Weights of a small self-supervised audio encoder (BEST-RQ).
Model: 1.86M parameters, log mel input, arch quartznet, norm batchnorm, activation gelu, depths [4, 9, 4], widths [192, 192, 192].
Training: 10700 steps, batches of 256.
Rows from block 3 of a small self-supervised audio encoder (BEST-RQ), named by matrix and row number. Rows with one number belong to one channel. Each number is 500 + 50 x the weight over its row's rms, rounded and kept within 0 to 999. All counts start at 0. Numbers have three digits each.
After each channel's rows are labels from the 100 clips, of 14848, where the channel reaches its highest value: "loudest" is the band of the loudest frequency at the time of the peak. Only what is clearly more common there than usual is listed. The data: single notes of 20 synthesised instruments. In brackets: how many of the 100, against the usual share in percent.
# convs1: first pointwise conv (model.blocks.3.convs.1.weight, 192x192x1), inputs 0-191
# convs3: second pointwise conv (model.blocks.3.convs.3.weight, 192x192x1, transposed), outputs 0-191

convs1.84:445509540382451552474509445425471500536500482463439509469441548560423493483539463605419524553494524549502575392529647412545495576549439489513509451508466449417465471475366574554543531452436509425400500589433549466519451508489388496394544551443521519456547438513576484548483507416502459516407522422431530452551525518516457487523532526551517577465532512451469503518532616510491502584513518586551531481476505502414430453470475492525457527531493578453469528462442450495474415406553532506461496430544463436415468510515493512480430562494452549517572472457500486490453488490492440513
convs3.84:455499436573527547417435474565583488476467550463491410541502499592536469439498542554441542497539420495411453489526450500515509461454446598516461587481513557561492501474472505412492442447502479480539507453523508555532426579598455445544438613533496507469477545485506548565448449445569525605499530474501604515456469472575507521441467584511519427481541459490557437498503547471546440582512453543547487510438445512514638466551540565522563493478528525531548548482416407553514564473552518441448465516435529493546502382481493557480436440472420510448595537405544461475477420546513404540
loudest: 4000 to 8000 Hz (43 vs 6.8)

convs1.49:446510489524548517513507648429436463485531554497505562499586472527527429598475560520524492442544506518511518483483406426515574551584520458432634443553472511523461503444498416456497497504555457473480623510503486480541536554513531460508461453506451471422547546530530438562518610465531522573449480448579555578475437491563525561507488439607508559496499488511528379509548504525433486517423422549597595492490461505476471479442531456459595395520547500479525502484479437559469484526612456486517450536517532515461507508565512529574525476491465568436383483481488564411427480556488588540
convs3.49:448555451522531489505460524505497532477464534479466523474518484616529542494482475477515492516463556520483527497570387523522451475502527462533505662451487553486458511490641516447466470495475447488500495540386504430500530479439454522493520515374545389368521430565465549533513410514453577513430502482474491558360522546526562464581528484537546543514488508580474490618525498564533528479449378548456477479460461394494499522525368522507465586506507491484613484465542468459478467482471549403484498554538507571493464513513544447533458489496488531602374537593500543507476505511429528493
loudest: 250 to 500 Hz (41 vs 14)

convs1.91:476568544478542408470491540551580559480484496455520532482511492318427521480410460509550482573483573520506446543533544453479515497541370509528467497467475508556498516555458522553441527477452409478546486477520560470499441486489485519474524538378451564571449549469501386550464547498457472501437487428504453530413379602571524526527489459507545523463490498485469684467445483535415561455489518481564469448465439373512440451585438506554493528540493459504502542508475465477505479522368488488392471491510530497552542481502442463475434538410449593484542496517514546509500537477423521497
convs3.91:528526438462521491490578503500618489485494491518459496526519483618429508497318526481520555492596505558457419466603511465481472478566521487494495526495492480431459466555548533435507555519483484464627552477521465586473529541419624484473553435444558533492486524483495584520418504541460494512496494497516498445492628434494498353507569544542480529461450552503509483490450522540481498491460445445432487473541427606537587456579491485463468535456502501529532425485537531479526428516595539579430473515440465535363415493546477517612510490439494501594525564582482491471545484509518513528
loudest: 500 to 1000 Hz (50 vs 14); 1000 to 2000 Hz (31 vs 9.9)

convs1.70:539470528427545514474538481500474518590507530508559506569430470487458499592416522518532503441482500517528530560453424555506514442442507543651510416462491419549519525449470537488507575594473526512619488427498506560435463455543500494551549521533479487514518584461520486453640495541471503543430554554502504552489601552450511549481463445498446639463487534467477525468521455505446601520518570612361505558484557537568457516513506463500488515599522485499509513411562487562527475395456492583475511544478557480511510528576502498513684546538457459511512546490477546521458580534467541465
convs3.70:545528468478511544432461484497526514513380472451517511505508508537530608487497545435401515460468514414569517568524554496515486548540499487440454505533510511536491495537469446389473538444508485585475460538517520432487451484470511573492504428506414512431479476458545544477515438599463535460581488489537493431532556477673468477582464508486555393464483624591519483460482537454453438492585516515469383619469551449459490573507622559459495471493479550437415509464488475531352483575467498468464516508544500485536470482507496391518471416466538504545439425570465522450493436459427534492
loudest: 500 to 1000 Hz (34 vs 14)

convs1.23:493457422578524531521423416446438442537487424393437536538445542528590520441456550401495534482549465399552428538478487498494489576474505492542542469458502515494478576535606488466476468560508505434436522453481538510475533504377426497481472627478501503470520592486500490522613584378538505494511386555469524510502524579466496444444512546483478567523513479547588466555532481512592440494567526452381519476360532426454511481526526466497573477427469527466444456461442489522533482415486451475516552556599501410528557475408467537500486469485492486535456536485490495551429565489534522538
convs3.23:511412464488447507473485478524473576600531424537380478488438485652474471479501504492421486482442588557580509476483419525513523377441501534450452501519465369457512529488520503467540460643413457547491518442412483482517463377547543511493460535550550555545526512438531455540472514481383535533470448487506401483520505494506382458490494491469569525528462496548486440493478460527555497478511454485392479424424474476466446495477513440482401519486559548435519523503526520496511514486514442534484454528424480550453401579409467466537466476500440494439501436652490515419528498516446524483
loudest: 1000 to 2000 Hz (48 vs 9.9)

convs1.72:599585492550448548489522474472513556483496562489425529557572442450525599462502447505530507448501551423513520538477552460478564540412489418509533452402505513508497515529495554582509475481500482560386526440505589504610505503573488423509509558509385434475464461443431503555489471447530477502491542516507498414420500517388528454510474493445472507512475473500527432558456468471520442478588553487561585627569477504458536442610487436503521482425471393455564640587512413540544478452484502462438451507475461489569490491596561456510533529445512542498499478416537499486423509442446529422
convs3.72:538477474531434586526554484480511529475498510502447520374568419553614532564625403551503575498506453505487514385453506524495458520457409568476542484571534494535490528521537544513566507439471605525476563473577447548591414560442486457523455581528451494441450564449547365514539541486548468471531457544515480473579469528453502537496542548581444459547490486436504578522485492462601507576489548532465486519492511493452583474503591435494513466567604417455572565511445521464512567540495535489517502568559521548524444581505532527426465547526504464512493504581523518455491440471405543600
loudest: 1000 to 2000 Hz (29 vs 9.9)

convs1.114:607411535447472487488437524481540423422477508400555427510517472493460537512506564546674523474527529523496468509457463499474580479486437471463533460510526536453437455562491448512481509461487444508476402520495508498552506474515484491486520527566510545525497452543522442400517489522555473496565532423484555441385489537529454478568438453481386498457565474478596538559504496484493556456467594481551520538508517503460465572446440516528526494538540413516472479473573681560436523508594549498574475514488482408486506495594370559482578509532498581426495496412502479519576521394450447509
convs3.114:494546463560497563528538459550494432572400504468498422497420571459555545498491627563446556471505492456470489490391583462483505550475496561492570446508462549486471435443453560554494555555451556535481494558500501479473473424488479577591459549488507606456485477481462487491489602487544457494554480525538508479459628473427479475541507472540521472347519437607485503481524455468474620462596629469498498518435552410481461560447507571511508597539576474611498530455469507504511526490462460533397446437573511499568499452580493457560511535453454480526509441557476456419493503508517478481
loudest: 4000 to 8000 Hz (25 vs 6.8)

convs1.42:461439561479498480455496538449492496585451584584492422409429551460499594463462470506561533510540507471528488480499486431381504524484449480550632402436449483515487496420508509594441525669515409489531444480588496468530511485545456487589541539527488487505454466512485578564494458479487488475508569514485588499506485550444495481537494448477456584582498518542503573463424507530486430543534539421487548522490508483511549484459694475515501570459468482416596451526536479427439471540475412496589484539476506536507461551498567519517490497418477426504522547576477539486540525458397496425
convs3.42:522498524472494472489441530604452489489492527529517487552488497468542636557532521495441543500444487416426526453482379492559574522479455466433477521561539522568530417514413553415563483566559511474484571493460482544456498510463468493437465525480486555487480458490537578330476575489445533496534490595487380530541510471528513465449458409432492540418488495511468542473551492602479501516491479509541461543455460563484514533454523435465489474474573427487507576494374584482484537481425451539511540495453489434469513477518459479476468573357425556517451374572511582410481582488537487558
loudest: 250 to 500 Hz (35 vs 14)

convs1.133:492480581513459479492408464424469438602594533499629452491520545500474494542357463576492517388437536546535537447480467477505578485486556532508453514468586533521517438519414449487498534486569491544507515515407411473440533513518527528543474509559563575537442569482504473470396524515483505497398512564421547519508481477590583480504457469520502570478635543417565460516533594507470488510450519512531537426527447486550590557465535579537548447492520419582528544490510538459528501472511432386508508523397504442516501495480415557484497470471426508494552512462447475572397483449420488501
convs3.133:526453486463567518448486470459479546463422459493543577577469554508582505557434499452549438513524546500479437429426550524508450514574439457479439475529535585465514474575614491469410494466528536402530467496460422464464458559375532436530504560561488496447465525422587503521510428583509479515477531475363536480576588439524554499480531440560439487512469445569520515421441457493471566549417461407472518489550461493487549548513398566560533501549523546469488437485515499453524447483536540430520528524450571476533647620515517448511516533452515569495479546549451478532455539534446420423
loudest: 250 to 500 Hz (32 vs 14)

convs1.146:531518404460495506507453536517463469496523428491535466435523497512510452461511459570486482616512443529507543350546584564488524599428405564472523426555439480437398468544461517531552537531543526496549493519493452433424535503438523496478427527481535466559551536500478528452584534552542557410532520471546487494558567444565495466550491517448431419482535500493500447521527552460467547542414436507477545486491475495485643512445439513527497560511567474460326614517520509539499565564533419550542457536534483416433540475453491514487513442514519537586440459482527533641440483489416459508
convs3.146:520501519522503561484541486512532432577492533514486468538411550458505479481422513700564524387512446462594507524499542545480504487441594494475540518485525588487423504569552590470542453474394516478492451522473482539570544429398566607479548477604580528490595518548498458484468533533517521410509451539470451511492527498535522521487526523501443519540468501482508501496518509470385522549578526540469514484515481569488491507366415492599445586480307491516462538468520567404490478588486472502485542368526522457528485497507545473449473471482521511482506478431534455526506558461532494516
loudest: 250 to 500 Hz (42 vs 14)

convs1.191:514550484471527491452542465622461555600565380443447442481502397504483531603534537518494524445602528436516562542487502642406501484512572428491433480497532514502544464445456579557479538532523539565555431463486478444508542596525625463475505490501454489508499578497441588505554552522535479396481532460498598454443464472463470429477479508455528499540447531507524433563398529484573405455456455469524503561462524472559474445433495486485481596507521522456466423561501528538495479476454519548474530526526592574533494545470473476491462609447505526450497451461544491559489464451377433426
convs3.191:571485494445537390419476466558553508461556532465472520541467488492472490511513485509500450502546589488477513410451474491432478495531491568454500470450519503581457467473534524464516500488481615537579545474523562491479500510390427400524550557507507573550542546553576528530520451511467529498461454489600528543536594503548507547600452520463523535505539420519489443496532565583400448479557575361454501507561437483532538417517427579549481495572545481524547493538553566559557420605501442423500376554453518587540510474540490457536505513421414483495411504524438543495453530537615571464
loudest: 4000 to 8000 Hz (28 vs 6.8)

convs1.131:561547505437396466527524562467452556459466481576489564432489526429464477545484489565486459518562478533499571426554481515476523629521504495542536441526488488493489487486473442466581507473540447496407465455491469562529481583409501423385553607516549485404524560528505487479473466534553469435528485541436467571542520481512512580530461546384473478521476555462521567474480477480616531460553371470507470569559527454515490561495423435535503500493486447499561472455464463419553482533496499415476435404453508548501434600465526479494402445485480596511527466488653507467381559540532483467
convs3.131:388530469399494522426442523436510520494476550458509490492593526474583544521475433394527542528468536533438507479454538567491484468498474507459455466585527475600502451461559524551447473535466476508470566454468471497467554456447554484618541515493522534556571514549436465459435544487456538469516425446405393448493515440480367534462446531478423500453353510473480411502468551558484464473442537504544528464479411494460460494564370536474491531515630603526493535533426501440541591504512483485479500445467435536380542495502505465458465574481515451407521553519506488442476446487487437570
loudest: 250 to 500 Hz (40 vs 14)

convs1.89:555524517546564501512517467565538451461594426428513442454512530511519453578477513494498550533451462529482470513490517483521442455490575463523548632487523549463520554454539515540552441461519517497488375458422532553439555476489475461519528509605527534416506552447452441538527534527517533447591508507455423515524386461501517503515486475473552618567564508516560491588542430566465511463538463493506469474472571455509567564523537551581470412530556510504567487437470401518586429524584450463444489513535568441523525518551494568509479439438547491532509579503581512547431434631666498434
convs3.89:418534521481522520607479427579535531457530451505471459522526527485519540514511392494536486501527401563479390513525403514494451583600522476490478444597494559540497580541447490550428518502475474561570604469439522462530535510495538490480489540492543593513497484457519531460543530427400437451666511423430430593505506557482472536406412462523495495486463496458461544480478519510461525491460466493504520473530596490522628501537527468488491470463522504525503459444410365459444555490427556492466560531515568455499422411501519560552520541440484443457432540573416536429536519569528520544
loudest: 250 to 500 Hz (32 vs 14); 1000 to 2000 Hz (27 vs 9.9)

convs1.61:538463545525459530500482483502544534452453507509495476498444524478553469453462528393421472478495533553551512611504435559459484485459561533506531493493457444541433570422544437518508619529506510477476588480479486548461503482516505510544571484496531356454500506533462454584485476590455447439605546523528568476620417524402513512504469530449530448434552538476440490598492472539581488444421509492434489478517481551586519488444514513554548479407496514425577535492454517506508552450510518455659458478492465533522454585505434466593465523483478580538522492577452607603492496513482604386
convs3.61:529562492540457463429421445490458525507527512411462542463501464590557546501414471532479483501443474550508467480464509504438453455532452541430475441489430461538532553404542547502528464481439521483501508539465457502476499594522388543429475494451505490436484453480510458404509487427516534521324484503555500472537444535446481505557531581496482484435579454408456400534525487561518486537435467558462497520501529557505493412431449414542493506522558572486496450489569526497442451483488523437419528468446414503442483427466371491430510586449535578426372507399601507538466433507445572514
loudest: 250 to 500 Hz (42 vs 14)

convs1.65:484505453524542529594515551558442536533562510459460460462503543611495494527513593539542479518506504487484525543469537506478486454545449515479522475523374479476491457412438521567522447479482568441440431396512530581434487432522522487503456508489500468505482552550423469455601450582468457469506447473485478394509561495511410579550477459568402521423488486531480463567471560552508441561545532531521487499539453490530561490403519477556421486440436492502508468451470480517244444474535505597501490421557528451446513498488534562505479476534456509596477503468481640471472509554520499582
convs3.65:456469486586566550437518457559458497496489556415455503545463470366502477418498547559466514543448537494543537483508405540524562521496511545515515541396499522520472471498524488477406499403499586623494555523475459512467499575488502484390495522445432445530451469457457545554559512549483482489480577513451523518552569389575502555411540488533470492387405491524495500514499507428594544551436474346493353439504553528494379490483499463466485526459457492523545458527538453489419516476507562567527440440474510472541439589473482438544443478532457480594560579495432490499517477562517530517
loudest: 4000 to 8000 Hz (25 vs 6.8)

convs1.35:498559488473507470473485439502480428441544499465448522584440588603478489562526458454475496512453454527546523511546503389456527520461542481492516457542397470575530552441487419556415527487441463341535467545515488445441523468519543522406506485510541563495607433474582561489417519478480602516536517589483560484493466557502489518469495539546514529448462492504486486383414524441525553491445462531467438535526489556498557554495493584380461465539463471488562505462462650526495478523546489540499517547458474460427448426449546498508343438526479494456499455420525552480542459452454577403
convs3.35:404450528391385628455482506508493500505584555510523493503556543591513449467494491554502512566556479535488519547528453553437521440503511465586461465535482487462427451552520380451544457462477419565403525628468460513493438571451539513526565528448543548558463486430520563401454492437400515477465493482380467408415413495489639478578570511506480529509568530501553503427478501403527493451435512491467580506489482554528496567490449522551521599420484524515571499505550459437445480483521489544512522507580504519494462600515475506458588569522508447482506459475436469476496524500458475476
loudest: 500 to 1000 Hz (36 vs 14)

convs1.10:525447514568494490552495529450475544413496500584399532528526525407432518586480510531531563475525523505491511475553464471415610495539517544430508477466541371530478607441578542502483510455551477504565498563487468419594484437439421503420463401504490562537525544430586526442457520470437480485535399580527527508490512541466419483550494430423531581507479446524543460402556495489458437424580519443467547504509422529431543494587420483516528460517486490561547456525568453409516519455400430464506526555468449408507450466455481524568533516526480509462462506436534507445427468602524428536
convs3.10:430566469525466503530468405516479455518537474420475562503513536427422472554497440632499472453498460575522436464433493555529489410453514428504476422431496553465442537478534438532459527587393537465491493431514559431574462487447438517481494535529404571421427477422460508559553469498445507499528404390544532533474465495508445528451587465452478476538496562484547494499509415499545458523490472482453611487443486457492526502378459495452490527499587601478552568507463445413547455548394465483547470470468543508472511570485488490477419471488370496576480448462364507548516557490506479522
loudest: 1000 to 2000 Hz (44 vs 9.9)

convs1.71:581611483480478498417509491494473465487498504453512484566512500535534560453480479452501586500512500519512464470396575467545531527537513460541497515485510570445610464600497524571478435446424472540596444479403402573542461472495468511544467511571475520497415434477553469507527538492561577563493336397503463441612404475507509484589502492431514490488492478552668452578487608470529487419535455452532541507457457437539522432592462495548488500442510513482521507497543522462611518505606486534422496513549515452492484564491564468517505484420513518517500444558483557496548472534593513525
convs3.71:517483437690495560538500469525439579520590452515492566415397495423401526389464500452548518465460562459497490535535520501518543573530510488406483470578508526499492592506533559610472544519511391515594508540455541464506526432449618490441527493485496482521491534546526489493559567462484499605525497573541520515427500420437482568623408472471539468567504520566475467527444499497509562505445524450524382590470505477434488588470493540420508471458430507512461534552477520476522475454475403526407514463485478583461469426553458440535508481450464505490491541517453443466475538516522440485
loudest: 500 to 1000 Hz (42 vs 14)

convs1.127:515490447485569469463461452411553571414418480414527430494539514427454485474504463438474578448651567452487458418488519489472603483544368523480484558538441437496535522487525507528514544522512493513430529499440518430525562583507451447460537571505474578503458479531501508507495518499516454438527478574504527538422486391595516471449520571455413449461467465511472508516497450495591504544586458578604526437562478508488591480571509389461573458525531496539520409511438475476561542489579567547422467482514448428527534512484374487479425577510550532470491507501483591562477479494551461439
convs3.127:426548550451480446489572495573438501491458525451437499450475459517489497605566448527525467359443521480424556423493515549465545480456471398472470499455510469532541495439494594427430568587511471527445479506433477476507517538398508555497541513434398509533511403536496509462520504461494362516496470516500476527551530380510487515475620521534376468433506449532478557593429503490448526432388481462503484496481523493459457482509466528522500567535483559452431427570405551489482492516374496521573545467471546564418526486508509438565462555536549427462470545494434400508534485456449523462
loudest: 250 to 500 Hz (44 vs 14)

convs1.92:465442514477576519493531516527528508460541423452485523380521453538459554461513502509510416587439531505350454548530591578487463422528427538497509430466388461426455537410488453536587516490479542558474523517414627491594432441497442583487521376528479617413561516491545500486573422478483573570538477468505516574591516480494521530548560499468387456528506471461605505574527531565513509579575504503520470593458550562526439498443560402478487474479481475438500527442509411430474463473436483505487471477494506556492495474505479546536517521563542469483452503502548531529491478563521529483
convs3.92:475492475479393545571505557488545616540464546533575462473533533486454431582511459539505560492543470409497583522537507473496500496555530449486510539514481399555442462473542518615567501463495453638496575566468531498526531501531448461473489464501575543544520460541484598474482479488501555495538435515430405567607453517539466566548491503478488588458551445489485542556556481459531504584550562540507657521532553566505571464458512545553492472433471444472498512537456482554460518522516506442443577581572572396558408559571599503584524438496510557469560466565526445493500484554521424483
loudest: 1000 to 2000 Hz (28 vs 9.9)

convs1.150:447511434478536505453578485524475523575513466429563583553400475530400369513526462478598496474581533525523528476413472534558541479412531525539536529522521490465510489478490561522537510555511559436551480416400503472573449528473609611481456612487477410524458550520421519531486517535546488432432435458547539471577538517514542501559509554485532502488482408606465502463540517483530479498480554497552471541532520491462487521412530401464520550531488459501478429539527540517510645526446512523545542477502518428511483499455530421504535466424527609520392529499454497465522526468542552323
convs3.150:536488551560448494449469552526534529450525484481433562490449438474434472459481495360456551495436428535572452606491406473507574433568584469518489498553471448442543437530521527458422475501401590472513398563434453418439504499441506579452480503498564420527468524491534476481501517525636477496589551414435498515576550551496497474503541554555519431513469489565520466411446456433581427557453461434516554452541466472524523422536451540473514590526516513461507508455501521483467515550448463553480512416481559487512479502531467516556559578497510430565409505522435481567593511374563493469
loudest: 4000 to 8000 Hz (42 vs 6.8)

convs1.138:563561467455555591428479520496470527530401450470588481473449559494474519435502507493462469482538524446574479530509474510577549409586482565469520419550479519526480528458514591494497509617491480587474481460492567530377491559435473457375500400468400510527523490462544506439672542507619518485510541513522496598485592588514527559467504476439506432456499486462497481471463458538526572508482526489404476507536511497483475557498518502461438387492496544525429537505501568592459522417451437494397463450494454501476525498519539457511506433487515510570599547489446529427599496534468578510
convs3.138:429484524485466486473549518472486572445528555490487508499489595350519546534498549561485546491675585463447533552552480499512466518490552532456442460572512480525597488528521525497428466493524562435499455478508515426505443425592532598539487475472468570474532405567538429480479483449431554494607428516478546531532467517484465517563570546513444400415533514448557491537426580495487560397471513469497493474467561515523452477556531478534449433558464426489489448477546455488446418541508414445453520422555583473384421437467561505438478517468472521472519423478505546598546479468544489572
loudest: 250 to 500 Hz (33 vs 14)

convs1.163:478569480459478527528517495479404492395495467459431514616426448479430529516622580604534573439448541413473506487532435501526579516469437560432568429429526551522467465524573546454631512487468493530598459544485490547508483507488487501585535467483480435499435505505453477532514501511460460456528540517462509535557491547536532522494547524508467579489469548551561561482492459492527546495510495460464407297555582435469390532557418533466544531430439506514563522547424482476501634482545514564485515524523476473463428463563474500536511519468465435485499502551431528500536488391589520496
convs3.163:554569453553548512477467497569533517457557555566506514520482505577501462554484543506540562463532528513560417465507511386472541488529521506491471491431523506598458526473508512449508458541500542488479521589489500559474577504495585502447504519516503438624492539399567407464575432483480503474376559561571517524432524442408506530411531617477444524467533519380537459431532519488422463531434485440476417476501496604511439504494474572474488541583540489533491528493561472477457478501569458507584437360417476532585442516470482480486507498426485375456546389499483499490509589568468559526
loudest: 500 to 1000 Hz (32 vs 14)

convs1.52:469584443468460436461480537446379469562405487501509500494424488558398422465512532544520507556512541572481421640455437494491614445473543453486554457497486473470507516554495516516457506587472533484513642444541510474505451533478486569540470532467538531415456603508456479518453430487472481452488558536463536583478568367504490548471476504405481471561470418641549451500457431487377524555502510562441581503423553485431525582401502452469474491464490515488462562528511461437420477527488455553527520508410508466576450479510475507454530493454508521427418481511462463504510515460452492547
convs3.52:502479489488432515505586467543479480437507524547473465421519459461499439584509449581507574558431537489458530469455504484592450537551494536542556472505506455593473475543539533517486422499458465439475432396504470563548564477502486458438559479497516528535494507468417447479496389436511554512406509532537408514408445637509487593494515537427453555538488545456545453484459539508525560558487559533635457401466480434478542581560371459431526426513515470429597463455541462521480416448549538502526488477512556620562513529541545497569513524424518470480409535466494490572403505534473459480
loudest: 4000 to 8000 Hz (27 vs 6.8)